{
  "model": "CTC audio transcriber",
  "dataset": "single English nouns, adjectives and verbs, spoken by a formant synthesiser in many voices",
  "train_examples": 78125,
  "time_shift_ms": 50,
  "n_mels": 40,
  "hop_length": 160,
  "input": "mfcc",
  "spec_augment": false,
  "win_length": 400,
  "tokenizer": "char",
  "vocab_size": 29,
  "arch": "transformer",
  "norm": "layernorm_no_bias",
  "norm_position": "pre",
  "activation": "gelu_tanh",
  "mlp_ratio": 3,
  "head_dim": 48,
  "fused_qkv": false,
  "bias": "all",
  "qk_norm": false,
  "parallel_block": false,
  "inner_norm": false,
  "subsampling": 4,
  "layers": 10,
  "width": 256,
  "positions": "sincos",
  "init": "orthogonal",
  "residual_init": "none",
  "optimizer": "adamw",
  "lr": 0.0014,
  "beta1": 0.9,
  "beta2": 0.99,
  "eps": 1e-10,
  "grad_clip": 3.0,
  "ema_decay": 0.99,
  "steps": 13500,
  "batch_size": 64,
  "epochs": 11.1,
  "lr_schedule": "linear",
  "final_lr_fraction": 0.01,
  "warmup_steps": 400,
  "weight_decay": 0.06
}
Rows from block 3 of a small CTC audio transcriber, named by matrix and row number. Rows with one number belong to one neuron. Each number is 500 + 40 x the weight over its row's rms, rounded and kept within 0 to 999. All counts start at 0. Numbers have three digits each.
After each neuron's rows are labels from the 100 clips, of 14976, where the neuron reaches its highest value: "peak on" is the class under the peak. Only what is clearly more common there than usual is listed. The data: single English nouns, adjectives and verbs, spoken by a formant synthesiser in many voices.
# fc1: MLP up (model.blocks.3.mlp.fc1.weight, 768x256), inputs 156-207
# fc2: MLP down (model.blocks.3.mlp.fc2.weight, 256x768, transposed), outputs 156-207

fc1.672:579482536478541492502455498528507525472506582492524522443548459482464527493536446505526531446420464592484478451512494525459502491534533473565442509497487515
fc2.672:515513442546514530496460484476493590481424485542492511414455489480492532464478570551525502579507546555506437505542481485431509563508520420559467510446516529
peak on: /l/

fc1.122:549528564465495495507518538474511588549507508444502426555488502470471578473466527462518570403479483505531572423532501445541522497468423516427498508498472492
fc2.122:475537505487512568379470496506501530494450470516561466550476511515495552484517480479458483478511531440519533488463521333552445466442495500469490493515457552
peak on: /w/

fc1.156:516468555516500544456492522542512481559504514495486475513543437442540524574532415470502340461560481431524491588408488484446542496534476513519473527519577517
fc2.156:440586492593453534506459469512518475539476527541519523532477530482480480541518510513488496518497482543445496570503444483508532502431546502548538452495518520
peak on: /ə/; /ɝ/

fc1.737:557472537515503538530555496470486567530533556496531388497408522481483490504494524490415441505514473498502500531590474458525511471513455480392517510474518506
fc2.737:592557520506573527473495518510535446509486504455515515593540448562507486547506486503477556527513418565530476464529561475459573482492453512491509506508619476
peak on: /i/

fc1.593:538552498418504549520463468462503544444534414542518496475501460544503511490486471512419509473499444452571436438516475491498563486496512510413445569458561491
fc2.593:518459449577390489554512486488534528494500520506519574474533555482554504511561558484496501526448501585498504456515465502479492458522515484572467464542495421
peak on: /ɔ/; /æ/

fc1.490:470497528506476530407567577582478552445509546438476449527524426476527525551476452479531471476467477474508538503449518426489492520505521597586509484530423500
fc2.490:494456540518471470475481558533510503538523526470513456517442490465521575491494448475470525547526479528523421515507501462521502514491481549529522505479487427
peak on: /ɝ/

fc1.451:497515530494500504515540481506492486485545521467439527548467467429529461531521486501471559376516385459504525439524512513449530483500523490486496536560486441
fc2.451:504467513495546499564490392527468396571431490469492532517487500519522503541487454527494422493493502491495503530453460525464499503540543521475468510525457572
peak on: /oʊ/; /b/

fc1.301:506506476548492505440525563579483518448506511474466475545542458468528577501491443444498495433440485457472491459457517416556443502509513582557491472512442484
fc2.301:503471552531467447472492556560470485469516499462503449487511467497526530510485464458553491531521486548492475469495553505495488518492438530495531478463509426
peak on: /ɝ/

fc1.474:545454544510509469536482515492437479436534468461508485594414513481465533576487455550535475557493432533508552471529511527508421471568435557476526536505550507
fc2.474:490520505482509515472457494487490437541400508538463497502442473547496508534547549538560470536514490542506523450501537484522478509604466543544469512548502555
peak on: /ɹ/

fc1.103:464497594512560501494495499478537552463547539486465490508503520487494520534474517558525452537598442552545369481516529462503484498582499463544489503509520529
fc2.103:542527528515538484515531492549531472503529576502503526579478463456522481551460450529453463430478488533533444479425487428541519466510464390514503549504454539
peak on: /p/

fc1.329:420475494473473479522479465516435459469431489448522460473492503522432493532492511473475452451532520389575471495546455522473484452481468554496483557547487514
fc2.329:481459499523473547492500543483477550552520502517563548441441581476417512493416498517524498511514540495510425507515474528490476521465539468492544554516511464
peak on: silence

fc1.751:425480466459491480504463464561477471430478505562477517497457534507482464547533495513500481497436510503536472454450506505500507495471467539516539501522542473
fc2.751:465472519469460489482490550440488439496486460581543457552417553494474561491496494491520488553543497508464468484454440514475487569498478589540572545502508495
peak on: silence

fc1.126:551504564440538527536537435506525465501490417498520372483536492527463497507460429529506503486516443502591579494521445514424514445512490512521460508508535509
fc2.126:561560474506549533533448473448575501456462511480530514535490415543521509416471454553555513493444459528489485472460550431504547556462446504526476524486612522
peak on: /l/; /k/

fc1.731:534538502513524507526489542539507523490542528535532499492509483487474510535567500468489578484460451552522427411533479541523535507450507515515474521478514496
fc2.731:555520514507520512562484540532461453522491457474533516467467468556425519481534569508505481482473487519534461505584429515414565573541500492518469536458504557
peak on: /aʊ/; /l/

fc1.631:513515549483510486488513531544481529496509459441570469566545486474469484505537529514474449515484494430558411451512511453503452428530494490498465557502482505
fc2.631:537559560454566494516487473432520442512502439501568471557487483592489498492528442566490555502453492544436422500495510463419512513454442473531592529467543437
peak on: /l/

fc1.515:588485496484378479528476511441438537450493446499532528548464434499469501510426482449478502476544462489556455449548556512504471502538499453435545506494562506
fc2.515:453462497402471514497499535464494433594519500452487468542395521542532531484515462458463497522512559548551449490440500533482529493544467479473481622494504453
peak on: /v/; /ɹ/

fc1.528:542488473520548499508517523561487457421516532506506494536478501386553520581538513486509514432496469533522508438537527523494518468449486467454523493543519448
fc2.528:519496504531495588566458448516442514495438471456502535529494517527553600610528467520501434517459489449540574528500467503447467478451544507487489544558378530
peak on: /ʊ/

fc1.242:423480502565521475428620536571401481516533534464494535523500447444509448531533427489452488504488457440472460487484530528502421492551459570471505521455541493
fc2.242:451466527498477476504487511416483500550565467559556469531461552522435466441512466544501491506389480516440459462527512519494490483501499557430547535457536551
peak on: /ʊ/

fc1.602:536537574482561588523545621508523544509511552534503465503598480419506518522463466500443496475482525500436524510511521437504521495470417404476452489500454512
fc2.602:502518458555531515508509489497536487532520518447576539476448507432528495470581582525393451518501528442538467466547501470506365493429498470538509449534495444
peak on: /l/

fc1.704:516459568538471433482571531531450495448508524492567479533561496439506451523515543535525430501399457422471422426477503475540478483605479532503530508530479492
fc2.704:492507556448558444524527448458506425531557485527473460588530476598502464493533482558533462518440458512443484466509547502384573476519486494485506472477489483
peak on: /u/; /ɝ/

fc1.17:529542552462503497521569523496456554504597513530501524471532504453511486520497528528444546537506457462523445446543537462534543502503489438466452538456454468
fc2.17:504519490571516520539514511539555595560518509507482502464508518469513500485551605520500485559466551562542465539523511478564508486488504470528438481475514515
peak on: /ɔ/

fc1.52:520560472440495517506481512512477453554511499520525486419566473469446459525522484490461554450497496458521477444471598460525483462467466510539476519484468450
fc2.52:507558443527587515586499444443600493554436560484470562477530490496538435488522537570566539524539552493528423499459543542549540502515482458493547502511574467
peak on: /ɔ/

fc1.541:500518553529580502572564525586493510521533472511515443494502509480479543542543568471525525445466530532472504449442475555577550507451468445550470561491533518
fc2.541:450453480525555448522511479502559489479520511473551484457492507520508533476498494460513549496510576487450577512425555561457484468409526473432505465476479497
peak on: /oʊ/; /aʊ/

fc1.711:528474523492520530515517475464486523500471472406548464514595455493428441456484482506488474509575448520562554510517471510505428471484440534473454494509583507
fc2.711:468477491463490510559510399495493509518536467591474576504494492537520446506521500461464498546495567460525473522430481557446501572474540470519487537525451473
peak on: /s/

fc1.496:479496518503485443500466541510438507461553525501466528480509454497422543534488477472426512453483515498450482519492527533531476513541511483426486524422511503
fc2.496:522537496506519498505458488533514519516417503430523510436473511472457607527468508497537516547528480503508533511522488484602458512457406479557454489542487481
peak on: /ɹ/

fc1.237:592548553474497520576443539535526606532495483462486475526471501500443544543500482506451546531483459565539467487472487422536479436492489532481487538483503483
fc2.237:588525456589476536518437413515513496504482555559454497536577491583494511524442521506534522436414505582541495439507519465515565515488515451478508447477554514
peak on: /s/

fc1.610:429490516486453493480489617552476520490572494529505464459488523435438524587540530489463488481457513505464468482445535479561526486436496536452462585499465485
fc2.610:480550426503506493522532478447566467541495455472530527497489598524487490505493520470511511469496531499492491426466526451518524477487502517503581542547450505
peak on: /ɔ/

fc1.366:537447508454550493553559486483475488457505459484458467481580501488541503510466489499482443522519505442581479491452559524469501524525513500421475497430565456
fc2.366:545485537602561522464518452500512536548477481464531478490589533488487525482486522498560473546462557514491554543556481470510570562446469483486522474504492586
peak on: /æ/

fc1.641:528543561528578553537536458528557578483493549498429467532495531492564518515431509526498435533509517516521468516521515469510466495531499458480472493426508464
fc2.641:536478431488470446512439458511548519468475502540515521466509550480471468510480551536589564578466446548494481412435498415509508484528572501508467490557463519
peak on: /h/; /p/

fc1.393:574466502453476470501537506498466481486572524436531518593595481474469522496545500474555552491474495480558449526486495468496498431488560480524515498453477448
fc2.393:497488554488455507473511618525415510486569537509456479484437505489454549461449515489504548511509495474484529505556484502487513455544550507470454599477515475
peak on: /i/

fc1.184:434491574477518469458505530541448528515493491435447549512445459442409551522470411511444469542554497462425530508497560495508467494567429529526464526466518545
fc2.184:486528476481531523559423533535529491508469518482483551467513513511421599497477496533538481542473544461422529484548500494486477548464426475540454536516474517
peak on: /ɹ/

fc1.708:512533483461464470499504488517427529457458471431522522496490470531570491514501544530398501512517453476514522472539509527541482498463499532542458441486529417
fc2.708:500448522533483507484567555454483457618525483475435520475462501532514431439527485508428507553508593530484508444499530565426460493460538461454571471518506486
peak on: /v/

fc1.338:500454495485479506506468527496519489492508481430506521597501410429479555547518439433489415421528473460560505480499510528485515443502475556473486531542534426
fc2.338:442515554446503472458515470489519515442560473459445494619464454507492518487542449531509469440522497564540548458473525537546520514535513490465495541539511471
peak on: /ə/

fc1.725:563518475513529514518486529519496476394585523401468524501510429512570495571506488453511493471439492512554491456581513465442515478467486591522507558443472459
fc2.725:493469528523543480564578457485512445607486498485516453469438456580530453512477459567525463554494512441426540549589511539496582440495556521486550525568429540
peak on: /ʊ/; /ɑ/

fc1.336:557496552510564532500488490486517551496409524506489459533467499506538487566473458527490367506490491469485455486400527528577488468521497424460519503467574466
fc2.336:478523509533568491481488508501574473490433551586487465474541563442445541482509521498541571516536432516499555487489543428480558474521508476466477500502521559
peak on: /æ/

fc1.454:517433516498447423461527541504454427445500495516507465583496443455506505512479505501524480461450489505553453436503513467460487491562500506502567544533472493
fc2.454:477486520502459507511491481434532474494482454537490483528520563533487458502509476505567541500475502475436465492447472512431516508508538445516578468515487457
peak on: /u/

fc1.307:509495441465552520483501470499494491502510533440512449562518477476513506490541424463484500490501501472612522490449543461505512380492444546456465485479510459
fc2.307:507561540524572530450514436430527465546442475540495435512426475485516521542496496501504416536465527408560550508448588455558453482481515523453496542521489527
peak on: /w/

fc1.416:437504436477490444425461477509499505524535513472490548563447440478497495507508517495502531491502490495517398462445516438511493491488513501467539545576506402
fc2.416:439442511471554395512441541471521508554501516573473478517549491417521544496533553494501473506572479513552508534524491553513511491512471485444472515583545462
peak on: /ə/

fc1.132:477499497437502522521540532551505512492517469457391551488497400447525483623527468466406521484552514433542495559516563520446532522508485466414511550432516457
fc2.132:548594488521480550520515581508499481501503432495520464524508533490503535492458550483567469472435479580429436511501432513490483452549465434522563526488529523
peak on: /oʊ/

fc1.692:425507468507524496444498502543496481432567542531456575463537485474530438574498533475459535467508519511560463461492489519520476487503522484576453510517507450
fc2.692:521501525535507566541547560567496448480552567403505552511526523484505502577531444510415490440427548538475519516507464534523371465517518523472552534498506519
peak on: /ʃ/; /t/

fc1.432:477433453502456426446487506570526530514537476510462552521558461498478517513499490527477492473527498523504473405488512517494466494567431485486477488500444504
fc2.432:522498457541423550495513446462512525547536485459471558458563541422539464431506552468558589467473458567554478522506556559481438482491462507489544461505524466
peak on: /ɝ/

fc1.617:557473582438543493571524570505482568490510546448563474502547474432530505473526448494409542462511510524482465475444484471486533500492439470466514529503502476
fc2.617:508494519541448498485465436550537451492480474506565497491534457509456449478539540442449447482522515519563385583490462408489453557497478475583531506512523526
peak on: /l/

fc1.636:452475519481476461481507528528472505462489542505484470490492411445470500483441528480456563445489485508599571491536480469570514474507484531458498483516504539
fc2.636:450515473549470517485541501487507482490490525570512463504511490492527480436531482579537599504494517440439500449553500446443518514424546492527368495527486574
peak on: /oʊ/

fc1.663:585468534538529559461495567590523450493567553491517485561507419468436579495533401541535439495505462532481430496457509465474449455513447478555539537468515488
fc2.663:458471478553500547462467510581511525580547515508539458496553536508518510500472427484462458542465496493515522513446531453541467472449482534550480505496495494
peak on: /ɝ/

fc1.529:506499554492545434527451471509520518448521488472429501543463540521489552558515532509527438557534404512552467462458541476532442488600495500545455565497548468
fc2.529:527535540524538490511457514506469494496469562525555517473489459468459550507467539560574516477487475545486430438493479459501516484567461470471506558536527553
peak on: /p/

fc1.666:462450500436480451431505521488493491475471518489438558540474432447491513542491426412437496489545484438458530556416579527495497503535497547497519527485559523
fc2.666:413555470559576415518392470539532427553475410504435548609546475544546525481566573490493488557490447511484547469454505456490454474494541585527458482528512487
peak on: /ɝ/

fc1.144:515530558504550458496583487449484518493577550526531402514414527519584444504480466531461462514536485501479425456492512490488467461521499506477547461490441521
fc2.144:558444510513467466539505489551476541544494430478462455542478531583462523458516551481566490550497562541601471511560460498497521572481481502524456462534480488
peak on: /ʃ/; /tʃ/

fc1.262:572506535474559505519457579490535538490522557433556469469479499519487548522544513466533522589485439596475481487514514433535506481457419531543490502519529549
fc2.262:479514466458487548500540415481526541459536478596485504503461473531543518515428429483548523500488506527473487534510560495481509481451599494451550488488518522
peak on: /ɹ/

fc1.391:508546486503487475509485586574485465527453447512524498441479472537404444491501481543479548499455519564430527393506529496522494503479423418516526497519542501
fc2.391:534536476562544473458485443397555461540411538481500517552589613472598567520532566489508521495578480472543511546472489459541502446499498510484472519479509442
peak on: /aʊ/

fc1.45:489484473464501456485550531564457486443509489479515573471532517491478456532533465535478520505504489543489484412521533517463484466507452487495470500485509440
fc2.45:452532508549493489475426460478533490524458491563436517500504489523477487470435581457519501550608525512475509540484517569461540573495538508587544452477549481
peak on: silence

fc1.296:419469527526572463535577473526502455517563524530470478476522502460475492532512567499524493484540504530482532499515488572495495487491465472578494486528554522
fc2.296:464464460548554450538503479504554525496535534501497448432491553564471491477504532533480502509473539570492511458494518522477419477466543455558449431454498509
peak on: /oʊ/

fc1.471:486465489470519502501453522474487514454496550475499522475434429486481539571508421433419534485492430488462463458554511567458461496461565536525508554489505491
fc2.471:434513438589487438489448533529480497493471523498444553480503525521507512543574534441451459559455568461523493556435560444478464508492460506523467536470464507
peak on: /aɪ/; /n/

fc1.427:492410526472459523481513490524413518534516558474485459437483507470452510478409455471468485467514475510510508456477515512515475477456493490440543526520447511
fc2.427:536495489527528503493519475544522467477443480489460514466494532461479473517505563482526430591513597521435484576501524486503508561502530439513542444416485511
peak on: /æ/

fc1.480:514579569480583566502517503532565529486543578518398482494505534463520505619463503481533490479490480540508501487497521433510522520534496403525491527504474482
fc2.480:557492559429505469532483407514556453484523406537489535554532466592488455502449509530560496513507520521486468443493484481480546553530525481519460521527484502
peak on: /h/

fc1.716:489436562500573485524505493582485569475496496476525449487622486466457547522479472465487433521533429507427547459505540444528455496481440495555448465510538498
fc2.716:487505490474529528493535398451506458550459486488534509532476521624580507507466560509538499546479487433514481533507470553404527457485536460540442526562483498
peak on: /h/

fc1.24:495460500461467364513487549471484506484499498509518517559471450454403516427423531502504560492467512525506396420529509519481484508512532495539551498528518514
fc2.24:493523554500535456494527508522457498531480449469464463526462528553533561509439508517522543478510550447470453478528469413456503478502524473494458518532428475
peak on: /aʊ/

fc1.203:451470492516463531413516572520423462426483523481474487513483522500493426566525473506422474525463493491520501522504549442493455499494482543469514530506515501
fc2.203:431502479516463493520512501515510464485501461604453538523448480551479519493481541512451500457473544497458513602477458517509473510417484386555559504507462475
peak on: /s/

fc1.83:450435504512493395407499531478542476472518519512483419545484463490483506531471493515491413486541505530465515499552561451455515504548411492533584506499493540
fc2.83:512524551535519504526489489416569485508470544498488422527519530537527502519518502493584594447529487556435578522505486492446541517493536467554466404509460556
peak on: /u/

fc1.232:544562557439548506494484496554483512488500544502485421457520480500508504564474468524461408526433436523458472471549532458513565473503482510434485521417509540
fc2.232:537554478533513527500448471441582536487508528549551524473500453469518500462430522546556582541526443514468540518555439486491542530564553527607443488534476529
peak on: /æ/; /p/

fc1.346:428433470447449433456493422499513506518473518515418520523474420458465465492484494393434544445555523487523505494463567469503496463466484540435564508501463549
fc2.346:577470511543606521519475513547498413502521532436553456462552462532518487493546496562588537508450462540486486531561530458454521510524468517548409487506504531
peak on: /oʊ/

fc1.79:476542560504562490459521519584571523525557545537400455480503521447502524540463517461547469513574467530494490445512529458528473545514456486535446533521541467
fc2.79:483501525401503504497524512543534509433489464480464484532486499516463508566482495520510392567497502494522430413450461444535471546545457393552488467464483481
peak on: /p/

fc1.212:481445479544557406460533532507508530444542560502514445583487463446527487483472486532473513471517490531475467511505574445482455460519517460508579455495441458
fc2.212:421565433536481503528504480502536453476433492522463548539491491488522467456475466513455568497528488502441552465451529503457459583446525526536501484458460504
peak on: /u/

fc1.739:586548542493489547525503572501472530510547487524514490533506519466477560512480470515510561491475465509473493428502488516538508527445384530497479539483518462
fc2.739:499527492515472493463428462588483500491506523480484494493522445473441464495540504474492394461438490533506460555519573452433498538521504556510549436453554554
peak on: /aɪ/; /ɑ/

fc1.125:519438485413474397437491510520447490536507481530481491464517559525492488506512555546464503497504472592459524435519493485593450519518443488514527456543463526
fc2.125:495455495557494570562550471496490484520493552502530548414524503482538466471441502547522548510465453444448513504462509526510414464486510448517525494544426508
peak on: /ɝ/

fc1.256:496520485445460443471507506493456516423537483516524453504463506435497524515451585489461500522451476484531487395543485453549497519463503509431479553461449512
fc2.256:465513538546555519494538459510528492484503523491492505470485520468501453476513535511499521593582570478447493568533520519518583553440488520528532500468462505
peak on: /æ/

fc1.705:548507555463504526521538535544493539516573569494506530450523448468528496482449549463429549436488498488506411461529506453502505489480508482512438509505505437
fc2.705:531512511588476540507498519469479516502538555509506575474528449457563406511561601516408533504530484435499506492559527508467508461478563519568450451528486453
peak on: /ɔ/; /ɑ/

fc1.64:561485521475526521553487563465440530432575494449550549580467451443487527477507473552469508474486451505526519477531508561554450456581473492452505509459570469
fc2.64:476463482520493509548514464462474453542471483479537507499408479500524449443551502552513509579499551577510507452475498524496461565553483499605485483537455534
peak on: /v/

fc1.434:452463514448460534471519524566461473483463492525454504500509485438486490541505516411513562481546479428526532506400543456538446489488526575471477535527511480
fc2.434:458504444488456534488525412477538521577499498509508563460423546531499413444456534503426459509492508488559423460494476503529475432465542506453519501503469519
peak on: /s/

fc1.597:463496469443496439540481448553488525461525576509524498496455524512539471490527503548473546486507512552486479434460537512548538448508490524451422565448472432
fc2.597:457521507518539463485526490461522488561542582501489492424522534549548449513547530468458481536531528445582455535522580559526537440536485487468435502472540398
peak on: /ə/

fc1.155:473518565512570434519559575566519506494581509532479469519482505467528472485480544487489509550560442543461483454525532501496498525487411468526459524523567521
fc2.155:471529565551572428483484509503510506571453516475511422482550496495476489441510538490506475503536500531560519521467535465505482545498487471481479464497502514
peak on: /p/; /ʊ/

fc1.679:429505503460499479457557440484521494487563588544469418488434510537504426472507503474472404499508486535564438474502532480465483495500513441495528500472480506
fc2.679:503471550497464525525502462579428494518487432512518477508462474533449540457540460486535438526443541579546527470497427470497485596431449500501467462485503540
peak on: /ʃ/

fc1.697:563543512505510560520504505550492573445503536546546464491560459466483490542523525446436528525502467513532491433559494453504519499449484443521478534516494477
fc2.697:536514552463456515553518434479487442439533419469473525551460437519539485541557526502492468475512470514580490499555504502399507525586515488527534498467534502
peak on: /l/; /m/

fc1.430:463473510510517408461536545555412486444524539477499468531531541412522515510465553439546461449453427514474508373486528480540470495582485491519465512536506480
fc2.430:450499500507543511532542497452540482569513496498499509561427492596502440490562529547482489547420531508426479506492529506393552488515544497484518489499500460
peak on: /ʊ/

fc1.221:498432563490568482487525516467359481507539557454530503566524470360557494486530434487445536439485477445522457467497510486533480461481490556491473531517521483
fc2.221:485545493513485511512476479433523479481510509556492514500502561540533497514519495550544410534530452504465432490460521472499542570556471495478546621497584527
peak on: /ʊ/; /oʊ/

fc1.689:441522480465497535462514463522534507472467553459455467569557503508525504507520514448518480480565474433470530532495505438561526522501475525451499486514547466
fc2.689:436515527438444462483513513532428472527531488499480470533494554503504462521473533480492480480480535499505399494446488543499501571522492499508538560508507487
peak on: silence

fc1.394:569566492451544472516467510486450490513506507548502470462551471461412453467541499444479531459492464484521558406553523420496517508504499503504497538536493498
fc2.394:534573520575496543525534474541560546461549469544520512511492559543537560520472540515520473494466463544447534508480501467488461524513496458592501486410575460
peak on: /w/

fc1.326:532520548511487532479499490552546475449474490525511528513590434452485434529429483427551531461562409445532487488479508517474414437544489452531534430516544477
fc2.326:491514495520488549505455510438574516558498532552507526478497498410470567419445457496428497456587537453551493505496526527531482499467545497517476471483585523
peak on: /ʃ/

fc1.408:474459529469462400491511540495513448516535483481526503519553493524534457501501502456457464460470454423500475482544527513503441484587482540454461532489569486
fc2.408:494488480451504480554527482479504541502561473525499490561460430569493430467570554602490504524429442573383500442469520570388542444537577510468486471506502443
peak on: /ʊ/

fc1.678:472412463518502438474457502472524469448518564538487419502446527385488478528438537472485467449496514519507521502558540478491516456530424497462614522548496514
fc2.678:553541510566423476537519514457544483557433513525483449476506509567569472511495530498512614482534437539506510522468537546463576519481496446536496454510550490
peak on: /u/; /i/

fc1.173:446515550458489470406550563558493488484608478496422526482480467506492522631439448471410524495539513484518466560450570513520469526471439513438523548410512469
fc2.173:548512463447533519569536522471502511484453431433497566430426460513490512443496532486524498502509494539508450478540510495504500527491449426538509570458502485
peak on: /ɔ/

fc1.492:552560599524536570595554510478528572477477488521524424544461505489517538492438528503495429523509437449495532519540477526538489488528510458415441493460557470
fc2.492:531499457502497493519519460476553548474497530483590530466510538451499456453508562546604584556533415509542504442501540459522532448474539533528480437501468449
peak on: /h/

fc1.611:463488450536528426476478472538512452407538534489469567523588511435558431524493498474485474466529503492560409468406558520558427486578520539519556476484512490
fc2.611:504478456481517573467498507528506458441578551487499586474576530450506477555591482465431509471474517531509566516519516496509410464499576508446506479510511505
peak on: /ʃ/; /t/

fc1.642:532453531460530453520510482515426497475530428384488515528528443461434530491513409540462465465554543457545487483518474559508405479570441560506445476496548484
fc2.642:524511532524547570491502498463475504553485471516518502483458417469473514433440441489437520557510557469493590526596492492485408568436472503545426435503478524
peak on: /l/

fc1.266:474431527459484523528485463544480484444439485459441502461510500466429488519494496466515439438515511409572512472524522515468457467521477570499441534532517525
fc2.266:454490524473458507460514527517485540545551511542534528459486541501437502481455526487477553542524508479499497489540464516541517516443483483514515535503453434
peak on: silence

fc1.462:482451508455445500529475575506440429504528503542459472448500500420473554521502421438477493354513485512520524504476538542467476487467477509485547540487502496
fc2.462:460497456512464443492542486537492495614517446538467560503456570519500424488521529469413481587525487543522495448469492487534443513482515487521508480534486444
peak on: /ʃ/